{"dataset": "scattered letters and digits in many colours", "image_size": 32, "horizontal_flip": false, "cond_dropout": 0.2, "fused_qkv": true, "inner_norm": false, "muon_scale": "match_rms_adamw", "learning_rate": 0.0027, "momentum": 0.98, "nesterov": true, "lr_schedule": "cosine"}
Rows from block 9, named by matrix and row number. Rows with one number belong to one attention dimension. Each number is 128 + 24 x the weight over its row's rms, rounded and kept within 0 to 255. All counts start at 0. Numbers have three digits each.
# q: attention query, key and value (stacked) (model.blocks.9.attn.qkv.weight, 720x256, the q third), inputs 128-191
# k: attention query, key and value (stacked) (model.blocks.9.attn.qkv.weight, 720x256, the k third), inputs 128-191
q.18:174116117163119105141130115120138142124156159134185101111144104080098108117098117129097081129150103094138125127139122105141124122132161149149188135154127088166112126110106140124117076124142095
q.19:165107119176085132162139149107140114133130156100168066141127132132082115087099137161097131112108157114137108125144130131159172104074106073151159122168138127154118084102128120113153152148099129
q.20:135114128133138098141123133140132167119070126107131115173130139123076120127140117125117149171140166161117165132115140081103123114114177143126161125125146147141095139131167115111131101091156150
q.21:169121117098103120123154109104138128105120140127128162160138110136144128199161108107158124126134177144124089153160136083116123085135106104081157086127147112135124158169132062156091143108116119
q.22:127113073143104167105124181145127118134153128110122068151134130164165152116113136155156133158085117140123082138137094134104112105152147149105094158118157142160157124132122150152126152147123155
q.23:118150059117125134118100157131145132140126149131155123136169106140079156128104122120122158085105128125141143176107131127142138139157099110135128146157137121129110151170106067104125134163128106
q.24:119104129127108077138119109129097099168156110114138126118131130100141147117134132134073135146077150110115158099082188137154122133129137150146080150120114100152125156115119117147086134143125114
q.25:136141102159184126124127111113121149147086152120129131174140123109165177105193131151145141116088111103089127124158082131106109147137105167126118142126132128159141129127168061147156108084118153
q.26:160132127152091153142179164132131105151144144070163111126144119135147113110103140167186078127114120056154104120125099082119130088142169117092157159129139137161126135137130131131119145108156132
q.27:165091140138139117145154115142094095122099144153155084146135125140133136100170082117142111157120122091088109143108124143115146125155119134147097097126131137107133136093107171117095134142136197
q.28:175180134153144122133138145136147154128128114098139106149140164112132121110099146126117114112141077118163113179127116099130173117142164131082093101146125153114125189132072106107183134101132122
q.29:111111171125134161130090116114123136139079131169111207154101107158108115087158115076129134103127168151128142092154115124132168127068131117137125168080108099117118106108139146137183113128097131
q.30:172143109148116135162102122119113150129103115148134144108123154144126115166116171124179104136138128110149174111106125151128113144153132155137149169139081148098117135179157164107144087152110117
q.31:122147183123140139124114153105141116128117149129156104149110098141108099128072122119136099104129132151133124161156121099109128129118107147178148124144157142115123117111069095076174102135121127
q.32:126174095121111116131112119162157071129157101136123144157083164141166101109097134126143138151105078138140145112102138123173128094173090131100151125141137102131153108163132129093124145161140148
q.33:150107145140130148093150138135100111114142136056141135105152142138164079154135101096172107119153101098117148156138136159115145085100132154133188116173116127091130120114114148115122128120134128
q.34:074124120119127120111105093148144130141152158146176130147164111065114097142133134130089103114129117130116133157128168133127164156105153120146109107156137121125131131140108116164128127151146087
q.35:100126087144096120127129146150128140140101137153185136138152112124115131123077118131096154097147179139176112096130090166130144120111140124150110196139121090185075130111100122127074119151119123
q.36:138131176135124172094126144132151149110126150150140157122168091134151111102115122102141122109148140073102092146105155099137107142130127076128114113163154107141128149125135110086180133147154158
q.37:113140099139141093094135163102098082138115131122143096134166115122128166173102157136132056091135144126120113128120139140115168099137128125171126191123137175137158145114127105122134109120152128
q.38:142134101121130141113109124089109133132117164090113093127163093148113090098137132123123150105131127083121108071115128098166121115148123186128129163140100110139113148126094139114100133107111122
q.39:102090133114141106097102099146139140140101146145152119120140143125095167132144146121116117148137144089099113116105142143128129114154116126138120115106081109136155157114148162170110158131147130
q.40:126143089138093128115149127135138149151128100161092162138110125101095102161134130105115123102084144136101133137097117131115108162126148104140135093171094141095123105138138108151103134119131142
q.41:174134144131141116116101100111130153147091125160183149107134114152124165153113127138154122106158163128150136195134118134135108137183101106110120132146100144113148147151151129115110158097118115
q.42:132106159115170109116121132128117080152134139130137142141129122115089121142127110086113127126110118088131138133161110095105147152123154154090135100170063125124124107170121137132123114097176128
q.43:107148151126120114135154112065112115168136154197109168130144139136071114156156134164120140147119141090078135169136136103139106187126136104173115106120095119129152137132143122175141133103111122
q.44:141171143160112113158104116172116130148133109086143143148123130145132095131170136149149147134146105110109168135146126150105114115103130176147115139135102148073131102096173152154135074116100123
q.45:150111133132100138160123145112141156108157073074127128141116140181141120130138107136195126149119097127148137085130109098153165098151161099137143107169152094138128121132130155134138102160136108
q.46:164131108108164082139167106118172109146179143185118074128123157150107130147114068117138153108129103095135137064084134157115142145137098167100202122092144130135104152131122129141115179132158114
q.47:150124132087165085072126161133103122126136126147140088119099151108092107209135106108132133147122136099127083089104148092098110164113142075104110145123101123104111154128135162144094111126132119
q.48:157138166140180122069170122082101095115124166094156115096186120147162143135108106133147139146141147123146148151125088141128125124092164107139117124167193161151125103197116118116135132118125132
q.49:115129144147104110142097173146149120162133111159087125122149142149180089094109112169127142132098177139133137112129106107132157136119066080122108138142150127151118116122124145122132116147205139
q.50:113116111138122142118163135130159143121108156146130138116120090116155150140136111135094120134119177112103080115137105131123101174129167169142127104151104157113151075133149128102140162113083173
q.51:128108145142149118132122083134113118144163075095100158127123109140102195130123131132098127175111168145107099118149121152091101143139134148146128137156089109151154065148165131157098107081133120
q.52:160099138138133080131106129129139127112150137150108112150135126114122173132145137118132116158094144092124075156147118028141074109131129136151139140133107116135133159141123125075133122111120139
q.53:154131110173163100166121142107102114088107115142114133108135147121109129128103083149140132147160136117079093135101083162114113123092147111125174125128118112095137158119095147136153103139162114
q.54:089142115129123165106124158107130103103156143146089123133142143133124110166129113127157131136175088112132109110084174155113141155109143184118128158142109144089103118132131160135152141158096160
q.55:128101148109111109125154142124122152157151105089140155130123161146169144130111118107151153129099116132076118078184139157136116123166101125111111130118106110139101098120111116128177141114106144
q.56:123160123116120172134125120136110157112088140142153138110120180135116075090125129126147095111151095159186107089135122122131087131121148133141173168148158122174077146150150082138104138140154114
q.57:117105105140166158145187122147159163105170115093128120137147150090133105163141106136153134154164107114106144063140142140116134129113132155095138117178109144095129076139151122105132098091123157
q.58:151083135108127134099123110112122084098093132126117122112126138128121125106151082103136132106134087154124113134155149094140153146105156103152187164169125118127124111184091156118120141116140135
q.59:130076109133130072089144097118138136111168150142123152167126130106144148159182155161153133113154104109091135161172158127123150128172131128093118099103107119084150157131113127119167151111104132
q.60:148115103136183090165135151125153120165117134148135086140158130106121159149103169174097153104138091123129165102155090140142125129105126126092145140114142115133142120113142105158099102111127103
q.61:176086066129099123130121090129117113106106143117090155159116101153157079117153105145148133145149107182135121108159149151112122135141098135093144094159130144155114104141156158141178135126130177
q.62:132160089151094127075142071117108148131095115134143112143130139096169166139184113134148113145123130166072094117151149108113114145119106145144171088139090122139114145097132137109111146166120110
q.63:151128144172129140130162106088138128137118151155133109122160099122127083131130151137123154118127108112118174123149150178156134139156118145075147109099119115154131126076139132120114122124116139
q.64:108140142136129089110112103147168146085104128164140128119144160120111152138143093147132116154127156065146079146096146142112139143091103162142190128100125146142141128154147105101134148135142181
q.65:155118159147160143111104145113131122134124127108158078109096164133165126099109154142151112138109116146137128166154132068154157125114099146141103102114113107138097145128108092100136118153140106
q.66:121144097063150140122136184138146126101101145152102161122121131130123083123148162117143110111125120146117136116117133122096122159139162110121136092128138130108091103121167134156149122134086164
q.67:163131129134166072087171127143104129128128125104090126105151159083126110118158118181135088107125137125134101105126120106115120107173172064095153113116156120157105135155177116132142104141198132
q.68:136156133114124102141116154149088166112110121119155147127134135154119100103156148116099129134113048112112165133144117122105104160117177134152128155124129103126160098152123168141147143109174112
q.69:132132097123137099100106165164135137135147167105154125151174113133108164164155137150159137119132118089139098156154148116124124120121118126159127108121145131134145127197126140113127140155125143
q.70:099077139093139131105143153121118101098144099140135144123077125166115099121145095113137156131095146107112142105097104135168129138112110122108159177092159160134156120104138120158156131119121132
q.71:106115190099111166131173115095116069084146106119130123085114155137129175105110132138149133158095125142154103142166129120097142134087119180146125108144140105088142090174103142128122112140116110
q.72:135153161157135161169099092125140106117111163086122077153135105122183146128135102116113085105111150137138138087124114122165117101111112178177107131124104130155122125113099154138090165112127095
q.73:149129110127145132090128123121102147154092113119186118121113107116110149095141145104110184107149106180160111111144139092122108076110115135133142097132129159108068153120090100131103125141168142
q.74:169151125131104127108122155146176162105128108093136176112125122096161094123163086140136143107095160117072083157107157118112093147098101118137127089132086107174137130119151103142154159089130104
q.75:114187115112119129124111152151126122090108128158090143132137145119129086135127112143124108075157100125107084140140136168116114118117143125091142118130111101143155148134115149121128116127184095
q.76:136099159160074124150123152121103112119165135139159147147115104099091118140116127168142150101069126112089157151140185141139141111143117170152081159105170118112131138103125133121131139157106141
q.77:134150131107116083093130118131141101130137131144127127116110133135129143092149104095134135135165147111121120107133161121096122109140133122138131080128171168114153129148154132139167137173120110
q.78:136084132111129116136153120092093125173160113105154167108132145130102142143074166147176130167121150135141173138178132106097132153140114165091141138112123148132107177083147178124119159089045131
q.79:105169133116102101141133134147147112131094109112157146169119128135113095128150081138095087106154135112149127103133167096143147124056125104159168159097131109137134159129188122147103095152122098
q.80:142125111158128095116162157125138087109121101132121133151106140096118106145155098163140126126130168079126088086150088136104155125115141110088124129142136099158126080122134127141144117122111119
q.81:131086159176121112155136148099170136136126141133130154126127100147155126149136146175104102141116154129129128158128111144158156089158088128161120123118164121117179102101142139155121127138131112
q.82:095141156128130134139133139118106156111091084136126134140086122142113095119126120117125088099144169137125099136136134124108131101106160092145126158124139141151127149143133097107145148140136146
q.83:109121112084144173113072116117094151117131122124174138134179139123131119130092114172150162131131110139094136089137155116116130109115168166110108096103112131092140157101115139152140106135099113
q.84:138174132126158171134107118152140137125125102169103138175135108162161141132087153119109111110163125102118156130171123121143110093084115155142155129140093134131132150143110142147143118135071104
q.85:131138145152133169152123081121115118116138110143153156148128133090164122102111072130107145119095109080100124119134125061129164135099138079096157105170098127092134119115164131117138121139138114
q.86:185142119094114149140097114117139175101080109130143154151112100170126143125135138137133164124109151123114103210105126124104099110113123122144114081129130168121186132124104119135116133102162125
q.87:114141090139120089113120156090113144111093112128144121130141139110157164147117152175121137100108081087128146150130116132131114113138132146128130089133131124147154130121135136163118144175124139
q.88:076117110169194101121131115120147112152085100093125118094107162136137152107180139162138149118113166087125114145158114174127115137164117135130111129190144149111167108178119096131112119114120118
q.89:088167115150120166129122137155128131133102148121127139139113153144150148113146132106104168157119110141150158134131089107163135107069135162157114096111134126104131126137140142095140170136157122
q.90:143127136105153139148093170126153092089123148109105112154134147128132146121132122127121170133145163132154160111170153119108136145112136131114140127110153122134120106144114131136129102118110119
q.91:151139097120121158135095086156094105128101077117152123139121173104125177154123147140154164107098151168110159172140169131149133096169147165105145095103163120125124142132194123142125137132146124
q.92:127088118102109150081104130117179133155184140077121123160134132134120126126098143132129134143124128131115148145134136105124156095114089178159084116088118171111137095128141136126136134086121110
q.93:115121126156094117141229134126120138108148132117152132145109122130156108129154140108092180125130162127105166105158097121136112134148146131137115150152099148185083114114100132163121119149172130
q.94:145123093166122108118147135155108126143139129161162161142129114140130107140142112152170145172130111086080123170136116149119131096152128118125132104161133168157120148115075141105154107145115140
q.95:147123105143127142127112128149132179119134101155148121110154116120173130120089135077148134147114131151124118143126141126085111108156087120103166117107144172164100129095121123119116128115167167
q.96:097133090125120149101132139120163128103134089140092141094116147173119121112115129162121168151126132138127159128116147128171154082150115076095115076108164099111109126104109066125130127105129099
q.97:142133147117153071113107113112104125123153138128097124150112137113101165146142146092127130093139093131173142078119168113106113105150143069086138148103130085117103148117152168112144147128173151
q.98:161128125139133079135134104136100137180122100142125055111137158158141130141151160061094123120098189106129124089109111128126127119120166131185149137095157136116158139136144122147119117127149155
q.99:077148149121120157156169139156134128110055130087114130119122184118152117098119104110094090095129144141112131141132127182122158110105112175092103146158147104148128102129151146157107138141137119
q.100:121140097136136160091102121137122132142146113141166154158097131173123144154081123125140106151094123135119093136099132137123134127134116143130110119129079113107131124164113128181071140146061123
q.101:126083119083118129157108129068141127127133170097154132156128137161173145103125140107107096106121145137134094146133137092151115136154164125148141135139158155111090118103155118141157119123151117
q.102:148113165165145114163119101106132117143169156168109122106138101113127104126151141066104150105127132148137176137136146105088116183102168169082087108087122103095118117100149155132090147077173126
q.103:129132102111135130132124121110103131098101113106136080174124139140098140099146138140119133147123139127114122138115152108159160144101102121134169091109100154093083090101151128162098096111104085
q.104:214129081141105122137114136133095129152131155076122137123130165145132107131129143114135102147119149141158132106120106137105142108139108116140107153149139090149153115140142167126154149104142081
q.105:130123148103149098096146130103067177136101145114114149169117154133101110118129104141156103122142131100148127082139131168103186104143146166120145173109169189124163132129116144120157119126120153
q.106:166116134174145117130149141141120120107141129107122138128130096136152103111108180145139167154124117103082141083130138099093103121124148151121157082119191165136099100120087124131141123143094158
q.107:150138122104154135138144110130147143134151143151123158124107127109135123156124148124127142117100085124124146131089126110123131098114138134123098107120149122082126133131085105103096146102159142
q.108:157119146139126142155163122132179165125086150137127180139140084146151109128144121083124124141134147150176126124125080109152135127128121110139124128145146133139088120163124076095134150132142110
q.109:133127090142144124168137146133165107101137136120127110101098139142154129097142138189118163124111126088106145059136150111119118129097111135116123133103129160154108107104173117146124137118093103
q.110:140126128155093135110141140140088103106125138143116092138115131129174121083135132124122147107153120120139121109144117097154158117131144112151113133140152153130163153159082121134134089129126109
q.111:117086132097133131153164137115109115106149132132111130128099125110150180160087111118125155154158116119114131103089132142149173163139137103099149178098154150114110121129105121117129075130120113
q.112:149153084183112165087141133105142136105105110106150147150127132142099144114100143109162119123081117117108089143144107170135120051102099097101144136142135132200072108151147127129116088144141138
q.113:132153125138085123086148115125110133146097186092118139154106112127099154148139101135182191166129130112096140141108181187085091118107132162114145137145144123143122123115126135103105136127127125
q.114:113115124158101141136128097111138138094124146146147127163150175111093126119125085147092160101113117155114131180160102102135134129093088150147137101135109086137123163130116125158110110117140089
k.18:164148140147142162134114107158144129126139123129090167152140168121146088113127107117127113109134167105130119158112104134120140085140121122122089171145153124171125107139122134126144073143105048
k.19:172156135138155131140134129141132110107088091113116120149072134156151111114116168095157116147140102121179159105153128104146094106117120137100151106125152152125121154120137139129176137130144144
k.20:131114110169123153152136111140138113101146156115127136163146117147214122112148112163096127118142156102140153101175128137091125153114142181163094121153099130123143117132113123111102134111106120
k.21:131113107106127128120120152134163148102110114144130108162100115207121127089134135119095095135162175104174106113155111114119144138152113104127112097150122145121174156099114077103133133102162136
k.22:100148134143159111143111135150099146080097133119136123139130140121152161103174099153108108140107106143104109118115139113159105116109184119130183101159122115127128119168140135102112158125150115
k.23:150102123153147138133125113129123142146120110162131126127118121118146099152115090152101092055075115129105097136089126123163109133142111118136120150106115131110118151124109111143105197146119140
k.24:101131118080131114115110116171133110140113115143122125120119146113122115121153142117164139113146122094175118111165108174105154129136124169131157113097113150116127112102145154130139119152127155
k.25:157105130132091139134148158184086158151143162084114114109161136130102133138124136147133121131163133125133131162149154113091082120114166140125130145124127120132158157126142145138104143144075121
k.26:148171136132135128109149127130137112087103145143115119132148122139175139117083060170157151111130112100135082149178086115144148151107096085098156086185109147132086127144149110118172104164141136
k.27:153095142134122098091096139115129163118122134106159109078191146098146159102144095119136132153154104091138057153114146144081100130117141140071150106154097109126101132123099116098166137143139092
k.28:147104147112133139124136150127127114110172126129123139160115136116152166154112134153151102115096121149152095160126133132126154078154115107135115118122157120138131079167075080136164136130106112
k.29:080112131127168156145117152131135135153148149113101150099102102125135135130082148135115146161159095188122152127135105128130125120117117137123106117136150117119140152105120126092211110098088171
k.30:112096114141144107096187129121104109086148125108137082121109178116103100126118126140112164144131077143121118136156096098108114130157198099146147156122087132148109130138132140109059157119179131
k.31:103094130133120159108133116110147124125162147116119142142124118116090127109091139117108160089140081162150126173160102079121144115104119144130112127172124168117145110145127096114110145097118114
k.32:101153103102095149166118134122154118137102130093132125129126132117105142161102112118102117119081174128116092097152170115133148090141107136124166164086156110124088163057158110104136118108175139
k.33:183139148104119117140163138126116141104150102115161133126099125160138138103134116130133124144132105160170083156123096092121159098174198099142129153151142127139121121161084122098124150155138113
k.34:109125108115127133151124113138138152136131122138125158130100132154089133157153178138078121155139152139115109107142137141122140157114090171100125114176125130130088165168097122141141101135106111
k.35:132137115129098138137096129135140120150138107147122125095092125133134119148127088106155106116162130134131105108122114075153092155112165135155139085138128099167112133144159143105145128183106091
k.36:132131118123095130109108131092125110092166122121131135143158158153170143116095132127134112119106110073120116136161146192117175117122131143107123143084124085159125153121142099142164144099093151
k.37:124159080102074143144122121097121154157117123094154142137133122104147135139147146131137115121163111082129099138127136111143122141129165080115092144108134127126123130161132127105121132144126144
k.38:181173095114150120103158102115128168157140166133137098131119114118094111108120133152110103127084090134110097125117155118148190162155119096122119129096157126150104101178145138148121103080143101
k.39:119142133096146135089092095130136135130133124172124123129129122118118137179119116111109126119139117107134115156089182165090137179113100117106109130153136091110147168141114116139135144125170107
k.40:129126128102116153111108129126104159111119106119111183144179139130116143161131134130151071128130185110167095102121126130102124136161118112123140145126137078162142128141103134109121146171121094
k.41:084083133104110083071160126143148090102111164161103108130115116097132119135152097105156096121129170124149135117127157135136101143143114117125125114111115111140117156129127117108071163123168107
k.42:109132108118107162128131131087101126136140139128135117112153101193117144179167098114159167108175170132134135100116173200126126092116093158128148147085139130093095152119139151123153125121093157
k.43:097102129136111097073109139148104126109111115137134125088133130078134167133126076116130135114139109108169141116085082149120104141144152138055144134177110116111132122121156134108082097137124173
k.44:125128173163116095133144140137099122106106140151133143147119166109131121133126145165094173134132108123157121078111171142105123116097130162128105102104108130127111113134116178119138096124105127
k.45:163091117125116105164176124125113130166164104111106122135133123141113110182125117142081136154093165095133109121148094111143113098112146103125173133126148139143100092126157117147158122099145090
k.46:161133120084177152127101154122104147167149089138178136133146148108111112170139108130140111184141113096153127099123139153156114140172125138143133098161114080130122136119111129130112117125137133
k.47:107119128133127098073134127093123182136146135117163167109146130143102154110145145166153151151101098116130101131128108082153150113145129114109142073117073160132134105141124124102126154140158118
k.48:152094153139117113105142130122136148140143161118120154155101134136131091140177117163133131112138110139145137123100136124093096145122096108112097111120150160173159127135165147154115118099148127
k.49:154125148161141131139151149152143150126137122138118142100155124104109128151126105138113143144150099152071116132138104098141105159145099109145167109143107142150151157135150144143124124086114153
k.50:125132147118093155135111135172132143164144090147115127136140132170149164125122078126160150179135135140122147123092117087128105132118128165161077154143097144105164129125110133065138131133068140
k.51:137155117147112105126146157121173089163139117092121103094157147153182146158153127132143122177145104095156136095128149176117091134124128171129159165135084113134136128135170170167117097123145136
k.52:122094119160125147133126160128112094092144136110154110149138130150124153082143143136174135134128144123180115152089142135122122120113131123166107121140155129149119112167110109088145133127111099
k.53:167092158106156154103125158138123145139152147124107123133148136156093062118125142110099126122145065134131124127135130145103125138133108110125151133093136098138146089171132109154136117123113121
k.54:107099107119104111130157073115148114161125107198110132140142152142113124161089086124065127159147164140116167131146134110142150124094128123125115164139104143060155127129142140146130113104106113
k.55:126146166110086097168120135112173163121117138106136137107167144136154116133091134169171151106153129144097091142110106137143156116127106112128118091149174118174103154134118152103157129116138133
k.56:190158074085137097160162113131140119157106131151141098059126127115124134097166121148121122127114146127103137059148178134113113159162127121114122127092130162129107139112113105138131160139145132
k.57:129095144158141129131168067124121114131132164120140149136112136132138134129137137129094132118154127143098169117151102143088154117113120148118135140150098127151102155172100101115147116137118079
k.58:144135136115129096130146091101133124140144125161163130109132151148156167117125162146137106126114101098122128165120120086163101126162131102123131111129124182084113108155070134143144145139147121
k.59:192143119144147149082149099129115119101112134139111101152153140129135128086126141145145133132141112124099091158105114088133172101162112120118116091125137154086171132159112100133141158115136125
k.60:169135063194119175125133137152150131103180169158107124119106106145090098141147123146151155105127113125130125134143099143164105132155132116132133147172125114154151176153086146131083089114117069
k.61:196138122147150116123175089146111157146083115142126137148119149110170136108137102119116095167127090148149114149147075135136114112145099064100154108146094128172117134091136126107154148151173134
k.62:109114159105109100091154120159094155113146124115122124106156175134116177153123120133121112134129143124158072094136115173079160127105101116114140152121110107102125126159085094110091147143141111
k.63:150133113137119106134079136133120136129119140120133128113179109149127119111129109152144153129125180099125143057096124157066101125130124169122130143098135077082131120090185096159122108168152130
k.64:119125123159116128107116137140109122121108113115123121139134137096123137126128113134120139116142166117088139100108146131117104150135110130128165095113118139117150130063143121127155143146134119
k.65:124123114125116169150138141136152134175184120159105137144152140120131138127097155169120097143120151131154088150159115145125172102135150083120134114160116112105124061157140089184115094132126134
k.66:133183134150159116139084107150169182107143134140146142097111170100085132126125114120136096121138130142122100116110159135120132133123112091104116098129106090133130160156128155111169073155102096
k.67:148159080144091134132141096113084116075121113136147117131127139125133081124125087139135108102135136138130091104090113098094120128099156130140147163095134085171104092115105133161131099111110123
k.68:135102109136151143138172096133102122128115117107144147147115136117091106107183117110162138142120146117148155111143142162093108092105170161156130125129117112183114102165128159130134125099092137
k.69:117093138120114140144136158118125119106111111113108141120140160136165122101125130124152091120116122103162139213096131093103111144139141149119162137140131099146115159135125102135123138119123123
k.70:158129122096120136122112147098193165149181158121174150122156111149078116135104119110115142084126153139093103168135122113111181127145131122114057136135123140119108137133159142128141136117111078
k.71:146142142157138140137110078146136111097133154149123114122127124149121125117142111159121156132094161132116097139116132122134077110090143121151164124124135136100086095122099114116143123127131113
k.72:136161136119110151132095163132160096150134119122132115125105122103135133157083135127108127160148094157154151107104051126133114115141130135136109101127153129146133142161118100150152152115053142
k.73:163081123115133119141123072131119145086095144146144100126134125144108105150143121125113119127140091137129143125133179168088121141150160165125110079105086140107108147154132152169129144112170091
k.74:141090164117124140148145135134159181119170172168138151145132082149134067127110071137151079122114195115125075142108122138141150154065103082095126143137066151167145136121119106106118133086131134
k.75:090098100120122167095174099058108129139108125139117129121103105099121166144126121130154133137114125101123120119117108103124105121168153089114162140125125138139124126128156097072121153164148114
k.76:112135156156139119149144135093108133150114175124141122126150089113125158124126156128139144091140114094150168136108154168142157169102129151108155125117107126153102148124135127112123135090102118
k.77:140151130131155118122126114116184122089125131169113150125125098122165144131139115102111148139132155132113107136124125174131136148173128099133115082108153142123098128132139088084142116146113152
k.78:152135175092098101146131140102146096067160134130131108135127142135132131097133095099115183134076137100105152103170136123126152146118107103133110144120098144115107137076149125130095146127192132
k.79:179100125123110134138133125107156109128118126142109113148135120129152103141143114135085107130151128142114167135170086110060112169118154130127156114126139138118103136072160138109143112183132139
k.80:156134144156130109148162131112163126109115063128129181131143145124134084116106118153140141166100156117105128103111114169119112113164089089096124094131163103145090118112143136143063092160116104
k.81:150097110138113094126120179130136104151132162116119130161113167167113138136128151159139085140172115068166135125117096142132153099163149133115116141131118122184155126103160134168140150130109126
k.82:092089098093109146182132113150149122102126127118168128083091101093130114123162119124107157109147180122113116122176098093151154162164161169120135148115151166123145134121143098129144135128103090
k.83:095137157121125134137148163123143116077136150109123128119156142139161147109147138136129103127135116130108140142148138147124133113123151129102112133096115136128172142158123153113116173143110114
k.84:140111124138162164187142112139130130095120118105120119144143116129170135125131148140089111091085171117152159106183122100114168102117121125105118135095154108129092119124127105129137148127114116
k.85:141167110144107117162123165104134116085131121099146082144108113163158122159074080136125136125096114092136101124153153091146139106134119108102149160129102135119098123143142145090198153169096115
k.86:112101128105128126103136145124166162116103125131133137157117125130170148106144128097147111070127154120118106132177108141090137120124112140136129117137115127130168147141098055146139136129152130
k.87:095114107179113151132128123155112100174138121149154116162175160126131131106104087113134097127113108120110070169177092111135143150115104158145141134161105134164121117134117134147144080153159167
k.88:133142133124088150100142145146156169141107134124132135150094123159113167098127143132142099184109129123141090154181118120135101147119105148106138132212083084105185158121124141125162133146106151
k.89:128151185162141138126118123125093149134118118115119139138130130121145119085130125132169137114152111115096150119160131159121115114095156169175114141124156147088138078138156125111162141140114118
k.90:145136128196104100134142160129133132135127162153100144127122128163141103131116121137104173149151149137122115149147126080108093106088156104129168114127090154119154123089156184139132099114155143
k.91:132093132134153147184117129131101097120137103134154101129102165111149102109121090146106128110115126103127102119082106141131160118134167127160138171130142105178129134090163153143129134117183125
k.92:130122126142143147108135124108160114163185177123145123131074122115122145130100168074100125134133114137115135156161103148112125135119130112140118143096095116107112127145085147154105142128132118
k.93:113147114138107110096141136119165155144145185113125092134116117166132110129126133180164147157142143118134131167146118147115119126126128101137115110200114157140133131122104143104113091117097103
k.94:174102130107131072110142114124162115146149143114145129130140108128133109165158106114111101087152120163167162156130123140117106168112117120155165123130156124105097127143111183109171162107155142
k.95:149121105121093132118128081137158072144150139139092138087141102119150118109139118121130142115140146156158179149143127100125128123170111094118114149113141174160125078098117115131132119108222145
k.96:135114140111139085113132124167148084092182145134117109155158121136136123149107117135128139143120109126073100120135118117162141131142112105160100122089151170151147136138136092127110118082125123
k.97:158084089122139103120160090141118132098114136186139090115122114131099137142148107116125145112105145110146151088112115165134131153142113086065129122102160182126108097129109110121112120108150123
k.98:134153132135140116142145068153108161151098111122131142108145134117153128144153121166149110124140091113128085165146136167104132105159141123147138070159105110180131097143117167141110145129121100
k.99:111145113124108133150117126199117133115128101105110120130096130106128179165106156147134136108117138150089130107131138103159108099100149136150188158090124116142125120089137147117120136092128158
k.100:111142135124112068109090125095116147137112121135108120131144113083096148136120146130103161127125107178107153125139102130156113143131103086148149122172140077158138135132142180096100126158140125
k.101:078116128122120148146175107125093122085134126152140156113125152123102118167134123128123182129179104134084099129165128130104145118141146113122132178098166158084109133135133121102161139179115118
k.102:146132118118148147137135104106122130137124140077097131110110141077110123127151162132151151131119094136127163127124181166130109122104125172125114143076127163125111156093071119104145155129114117
k.103:160174117115140098137100110119120141130118078175126101114100123163109124139155095134132118138108145134167133115131163123145153147158131118145103152144142124117085109129149174144083116131141111
k.104:132137154129136101144151153151142120100139135097143112098136151104140138168127145125119146111138175101113137090102080102115120155156128081103160138130118148166096129121121137122103132190155122
k.105:129140134174122091139129096151136122137137102065152144144150112119168130138122144182159172151129096145135150178145133160121110109120139136189132113151078124091149117165098120125127181163132124
k.106:154120154142135128150116127089114141100135113120139134141116137144145139115101157085111127139092094140131161138163135101129127088058139158138129127103123124130149106124153145148093143101089126
k.107:130148124134115156094091105138146178122136144152094149138103124170091113096140141114131086097161095178091123159151124153123151144109111098113077139132134131133119142150102088149136117085137113
k.108:156131143122165101142142144117121128115108133131111170147096101145114118146150105137156131104109164114109099155162115118156110091120150087099144127140138103144132163123105123118189112110125105
k.109:124140113177129146180126134160118102123124137137108107152112121127116133135140148155128144141122142089106163071174109130118133139160160143157087131144198153121109117165167177143160064147092119
k.110:153115125096106128108102141107156150104097134100103087143121096140156163139143121129143093143144113122150178151187115109138102133138096152161141112133108166144144127143108127096156198086146141
k.111:093128138117116074138126128115169152186149100139127105125119095155138086130169121113079150110115128134116133141096163150157135147115106146157098135089122149130100086135160121182121134104168095
k.112:146157143111132140114131138122126114166110114148155103135083135135118116099129171147159147163094150105122121172128137098147117106140088114094151115174155116121111108138141123134097103125151173
k.113:089114142131114117116128102115150126110154122112137099069133137137112148140172155151139139159118142148124144075111085155170118141133103127136153093127130126142115119114127107102142156095156128
k.114:124129137146151119106120152134168112124140131094102149108093128140130118142125132155136141131091106127106126096130091145111112137136112166095102142118106128120143153125127119091131135118118151